Rows from block 3 of a small multi-label image tagger, named by matrix and row number. Rows with one number belong to one neuron. Each number is 128 + 24 x the weight over its row's rms, rounded and kept within 0 to 255. All counts start at 0. Numbers have three digits each.
After each neuron's rows are labels from the 100 images, of 14848, where the neuron reaches its largest size: "patch colour" is the nearest of a few named colours to the mean colour under the peak. Only what is clearly more common there than usual is listed. The data: made-up waving flags.
# gate: MLP gate (model.blocks.3.mlp.gate.weight, 512x192), inputs 0-191
# fc1: MLP up (model.blocks.3.mlp.fc1.weight, 512x192), inputs 0-191
# fc2: MLP down (model.blocks.3.mlp.fc2.weight, 192x512, transposed), outputs 0-191

gate.313:134117114121088153136107130131172176120168113106108154101167164096100126129133099141165134114155147115149114118123115128129105072109141187110106155134105154128105140075145117098121147103159140108125115136141136131113148103156140096153154119120147164109084121158111123138142133155105135131176095129111117130140128138172094103130159121116116187195146118130089119119143142131108126088083102102089120102164116158091110098133133129128133101133156153141111117086126132158119134124078118115184138132117128127117131138198161141100126164113170117140146136141097114156081133122132150127
fc1.313:122128140129121136120136178132141128113136149105136167092125101125110136106105073179096177127141148121129082138147086158130125130151113138133129167163089132157130100088126148098116141095099137112102087115113145094128135104160127120132172111133116123135129118121089121168147131149146155101179110086136101152138136098177103127153133140133148124133194163094130185124149129152113142094119110115101108121167117113112162123173115123081140119134131102132143088089129154149176097140147083126109106147100149120130117127103105130111154169159163096113142124132112151135144119109168132084
fc2.313:112127119097140104135169128133095145134099131154097093117145143142126158160121167135140112152122101187154122176126118098123159175093117142174132116115121079149102100130153113103142091123119153150144129134140141128125115174113121158118088131111119100107143138103125110119110114080136155150131112127141125113107107155090212111122113077125118093127122115151145122167144122063145118111156109125130173176148113154141137141127111138152119134141115108109076145149085106127139149092104156151123142156135137123136149071118148173127135096163132148102093135116135148142135135150142069133
patch colour: brown

gate.203:168123133125112118161144157120130105151168170124158125113125129066088111142129091121125096116158131123116126109160146148120103109108137146116117187140077137141135144077118111125137123092177167125113115159138127088132126090108161105137119111134142114088084160137140087147138114166124135145176075131139127129131118096145112099145173124133107118123155109123107150159138135172129151099110095120144149141159142161077128102168107127146141102093118101162128096110115149164125163106105085128132111148117138124148116155146102129101134190129128061111135154151143142128125109132109160111
fc1.203:138137130109141116119115096099136082161087077111094108142152133132133115137150154074158142121087140112176147183079107111129123124122135186146169091133150132132126160161107122145111140111130088108120116113162080118138150116144125128129132125126124141111124147116101175088112137091086161119135162148112169142116093144095109148151120147139148132125101114137144094129093141099112115158138163126124141102153091140089122136168120104110145122144145100086090165099153117169136140145176127119104166111142110136132141141164146158117110122148141121161131084088166096091164112130145117135
fc2.203:124130144155114119119130129116138143087182159170147142150138119143149129113115116096114130111115105114128103116118146105110201123165133139079159114112111108100149161110091151135139163091193142128113143120109170111130119140153101112125139125125114113116095111108131095109128096154123154155137099154150146160144108113128106153116132132115097187186109126104119088122119068142131133121121165103135130081111176162113112134156142134131099164113132151094112145089150137142112123127121097093129134149050130109120160147143161116179102146103159105122144098148106141149110114107143150110
patch colour: brown

gate.302:126104122133096113090130100181117163165202143123104126147131105109144135167131098131139097116140123173114125098099158140116130142136115155152151139113135163150060156146152137133098141129116138155124126140142152153121144125075135101132124129119161181126115130159146130109135105163120127109117064137112121134108095099152152154161146146142100151168124108151122157141136141129076149149076098125110099116129138166116110069136156093143138136090171132171114139130132153110113128165122118109157130133131133119130101118122144111078137138142157159132108143164131130175126095129069094112
fc1.302:158158127117130104108118133150146118083086168142139150123134133115120110095141098147085113074158138129078103180112143133137119104145137109135152146130096141106152105179146123108094145134174125135145118118095146156091118122168115157181150085134140124125095131159137164160142161157144140159124133142116152110154118111133110084122125187125145127141090099145127142136151138140168085078099110117127099093163128091137119151152138130169145137148112122104160178090123149111113094120132102091127129129119106159105160117119142117170134085136154132095104138108132145124118133080092105121
fc2.302:123133143157153156130106197138143134161133116129137130108109110187126148120128082124134123107118156137118129154121109141107121166129150147148163098128081113138101165113124111161113147108140146126132113135161133140136140178103117161069128125099132088062087071094088172135116125124139126145131090139133146110112113126149172138123148135160100136144137140110133122128165130135143121110107119144073144095179168142140104139170145116161119162103143120105100172110117101168147084127083160121129143150080147115129145153133122126115111109124154103079127099127116125127139110102167114102
patch colour: blue

gate.159:131119122131143107142134145152162103132187149127138117107145162068104113120163087124141155116153135118141101140138135095119100102105139170122121155134087139150102168076129076148106150091131129113100124131138118162143120112096138115125143145130154149095111152119123127136117153181152137143184141100109127099121138099142110133162169131130150129165125118099133108140112160168127145109104105108100140139183133101105120099178087134171133152113115147171120095100140137147123126103077107130155101113112141112150155135175140138079168165133144071146136128151111117107118109116154155153
fc1.159:143165153137157122123105131138133139072123113101079130132135129160105133120180149092145117170113127174088126134124109106171164144082165118095118102117094135117101120122112120081129132152112125123178091137141131100081118136131138115199119185115125157158129139125160112140106132096156178146113180130124151142120152158116102112117176115145122122140123106119132090101158097162151163115166124130119120143151110112125108125120080135132111073133138125124122099170123129155100146094123097161100102143116119137138141098094159163156113114116106152115149116099113150110163155109130126133
fc2.159:149126159135113163119111153121129161119136153118102167108133131154148078105092117147128100139171132129120144143159154125122119132164170148131135175091135157106148160116125099184115089157101150146095137142135129128152143107089144139109146115159136161108143096081130162133127130104158068101109119135122138121087093120159103122107099128121108174153153128127137139123148108136097139107090143143062115120107168111087138132136142130159098092131099107168135135118120101152188114114123082154119094143106144128079120131138098105100132123078128108119151112159130126123141087117135136175
patch colour: brown

gate.188:162155111151142160113104126128132126145145124127115129145135101105141106136150119135135109129169148154184110110127152140109119105123126161105134157116089137139118135133136118114102184129139182137119141133127147107147134079118147095108115114113189133112104144167155103137134114156113164113155058184091117128117104127156094119159112148145113168173123093150088095101153155118071139130077145139084134131154127144093090117159118166127137119098158113145082158111117142159130125117125089106141098156108145119127126112156143142105132111081143084146160163140143097124140095138111151137
fc1.188:152096127093133105093093127136157123062109136091170130093128135156146088126077138147160168106102127126078134091110113133173107113090140130155159152085125144124140120092141104131126113133110082093133095159152126179123157127157116142155133140187134127136133129074123143112116129114127117114100161117138116126149139121105149172132124145116123112147170151124151176111142093158110114166128161111154117103111128124107119098141158115095082131119175119130124105079131132086142135154130105122105165131152165130161105122118090104133105149116110125112168112155138148131161152145153136108
fc2.188:189128178148161127116128143167131163106124145130110124076156170105134123119160099122155143119113101105124124144163141141139119094087181157139127189113115142114177134155125092164120125107134165124149097132146107147128144105154128147141157114149140140135135150109100149149146065107147160133128121148145091148103152113107135154148153147102111145115147118138102121131151133163062142105141097130145109126160094141125142107140131113111129141126091088142097116058116066131108133153136116132116165124122144088136158110129081108104146118106113121178160124134130123144131106132097151089
patch colour: blue

gate.113:128103138131131115114156133160164150158171146101121112134179151099138115149126105169172144136150115095109109124142154096102094119109141136126129156106099129167162143098125095136099145147130143091112133171129117150132145116108121126154110144137183144112120154158177110154122110156111127128153131125087119101120123065129131136182120139115095155159133082158112127139135134162115156159082141104126133161155119128118080063116133119127161137122177140167129143125075115121107156094047141116144080132145130141119114101149130135085157129118136101117130125148121120126129098135143157146
fc1.113:117080119129158134135146128140192171107136140112111130148109118113131132092102169164092141104130141111126103129109134121100089103156144106130098128130130129135160098171089123087109165146106151059097130100170131119120103152165152093162116118103116130130118137124143128137155121169142145095108157154139109105146145132123111129181102193098166167150145143129136131080143126135070140159107158110099147131108118112163132105157152106071137164132146131172138148125154137097145130142089163131140122089133116156151144117123135157073125148108154109132108125128147142140127135157121126143
fc2.113:163109116131102124121118133175093135145130154153111141094155092113125176113166099137106118122104146145107136093077130132167153150134106123145129112134121112102127137108102175103086114107119099117158131140126151169097159144116147172117147143128147068111120133141120145103117098125161115155117130121145071107157104154141132123109120099086116115099151150102133150149159105155143125101141147111083126123114147111110084137152172128155145090116140164083124114104108167073122129104125135135176097149116145116144101127081137141106175148137176136129100140118100177158156136141134118172
patch colour: brown

gate.185:168126125144133102095153098170147157089147133135145153142131158121124106148150103130169110104168123149108104077150174135150119078121131136155164111117120161126119152133138120109149178140128124108105140152076126107144131121079156091146097150097143185124073158171159107138128117130121151141144123132101151102129124097140144129152137140120129156146113087145076122121123159131115101104093110139110116101153145122127077125081122131185145146082137145148148126126096149122066169127082107126164129150144141127109130131157156142130131103096112119100146132153138096131110122109093134161
fc1.185:103129166144141128128112117114145162122142109119166142146123133184132078102094091095132145104124117130163136123148146120139098120131171136146144124077153152091122143152099094148130160158096122125091120125112121131160119118119160084143078108055106150090132137109089157131143118142160131072092134143136147162103150123130138141083130172144093152137151121121103129104158164077091151161121171149067111083129161120129131121154141123141117137128142126138156132125122100166169143171103106160124081127112126115131114142110104139132123116122148154105106093134122125133117147085128109117
fc2.185:092161111105141145142154161095158103112104121112128161096167099175113161177117125146169120165131128124147156150120082151118143142089107137115136129143126109125103109112125139117142141118123151098135100125139120155152114095126091155126140133158143148121127136126108142129137126109145125112122157123135119164102115097116132116084140118163129127162158163121141171084146120143111137117152121133132130124201106124098210157138102138081184142110126121097124107094099095175163112143126131118086098099145123118118121151116080146142133112132112140154179107118114072152072126115138156145
patch colour: blue

gate.191:147129113174132128111138137123138128127140121128089145120167122112097136130141095114122127127132122114165058095108133125096109098107121191130139165134090119192118141124184122138142186115135133141148101122126133143145095090123133113122100129141144153118119138169122079141154126131067162110164125175074120149129108108110143104136122122117118157162124108165132094089131138124120107104082137124123135126171110179119102135156095150143140154099185093156103158134101140140097155127100158120149116159152128069114139133158136160101154150118125114134152158145107097136117117113128149124
fc1.191:156120126118141120123150075150091127137087137088109112150123119143123165184142156133130141158112130129110154116108150117172135119099144115112110140135149124097119123165127134123135077136143154143133100116177140121142080105125143138093132138118159119124111128141112111144110084146104161124149113164136124141092134146124129097115144110166099083122089154116164131115115133175140133157176129146164104144128112138138135088111074150120100122125102107117114103128151096123145135114162104153075085154127093151136096101074152096152125106129090190104143168121161151111160116184112126100
fc2.191:131093144117128167143051157127106122131130119106102148107118149106140108105147128159125149090131101160071128116112172105139122142159128086104120134109157136165162118142120158140129104151109099149132174104120147146121121078159101192126174138161152124170167107160131111151104162115145102119109107128145092118108095117124111100123126134111114094134131168133100135111122165130149126128107169155144118093145136135120139143092162161126095104158094155168124128123145098136108108135125117136140152078153141113105119082123118098129169088086126135146148136123133121143106106143111119190
patch colour: brown

gate.509:140157131181120135148108159119167112112153125106140109133161121095126136167107088149140155079134141076135090101131150102114117126147180100090126147140099157144163151108119107157170143101167113073123129093118143112100132115117150143138137148127114097110118168134152116167144120156109115150126131155099093126117107107086111137132162138138086122143117103123092168099109134181134112129109126130147142164112170132116122134154087160130136143108117154145153116103099121139134144089140131135166114157124120089136092137142093124112177147092078106098129181182115128116132129109145143157
fc1.509:113136103113140147141071085082160161145104097114113158112120141175147112152072135158144141101136158159134111143158129106154118127128112098149155119113100148122153163128149169109094125102106103116107119147166073159151110093124157156120154092107131095123140115075147159122089125134115185114088163103124130120113119163125163145151116125151126115137123124146105134141107157127126094111109116144116129117121156109078147111125149166135122143129117140142117101106101130120142126129126098119109131188148159136115134189190117141139154125124176115133146104179102088116119102150156127125
fc2.509:110152171153156149096122160117134153135114104109097130121123118124161124122136120139160129165184125138101116110155111131095093112116160110135103142120112139106143099136151072156131157083135194090135140115084163136083123137102117114111141140137154134106113138141135158187088095134113156133119149144111100140109165104122130123138137143144149124120088160097137125133114146123090104152152147140135145161155118044147078134098106102150135123145112128153182158166133110100159120132122139131125073123101108152125150098103078158141121104129110134108143097110110121110112117075134137128
patch colour: brown

gate.23:129114093105122122121115123124140143119137131103114140115139169118144125124095109152138132111156139128141110142141099121114115088125110173127116181095114094116121149089163140127152143139133138139132152131092116139157081100125117098122131122152153134127134131129122129122120141159137110099176120128070096112116110113170087132189097132114128216173121145102117107143147130148154116145095133110165121100161074137106141121162124131126126124104158153127096118105127139148093142105093094102141119167142147134132148138195180121127141132103168072125148114142122121099093131120187182149
fc1.23:132095108099162137125164112185184123157093110151074107129134141167139128163135107141119139127155089161134130115141125090142144108098111135095139087124149100119155134133114139141144121158141114132133102117107115129130126149165142163136069137130135121126146142111124126122161155090067148153103154149132134111075117161115184149122086095136116118146159104153135168128127131157125135083145126094126153140133117126143105148132126149164143150088094115120105136108077097123126130144133138122132134157135097130131184082125130095088156090101144132157106132097120083177150094159104140134
fc2.23:138116150091112145153133123101144107174112162102110100154132111110115120110112111132140125161158139083151187129155156124095146129169150139097128113104150116123149148104092158159125112109146120123147135087119114134166130111121145139115116079120114126160148114138125161118123140116100096114091084126146109108114160147156127120153090102149113118140163153146140098115137166100148150154097134160144165111086154148091175162151160102128147125105142201106123132127145094133121125140119156099144128090114096094142138179132101102094159132135088079122127105150150086106137110162157138158
patch colour: brown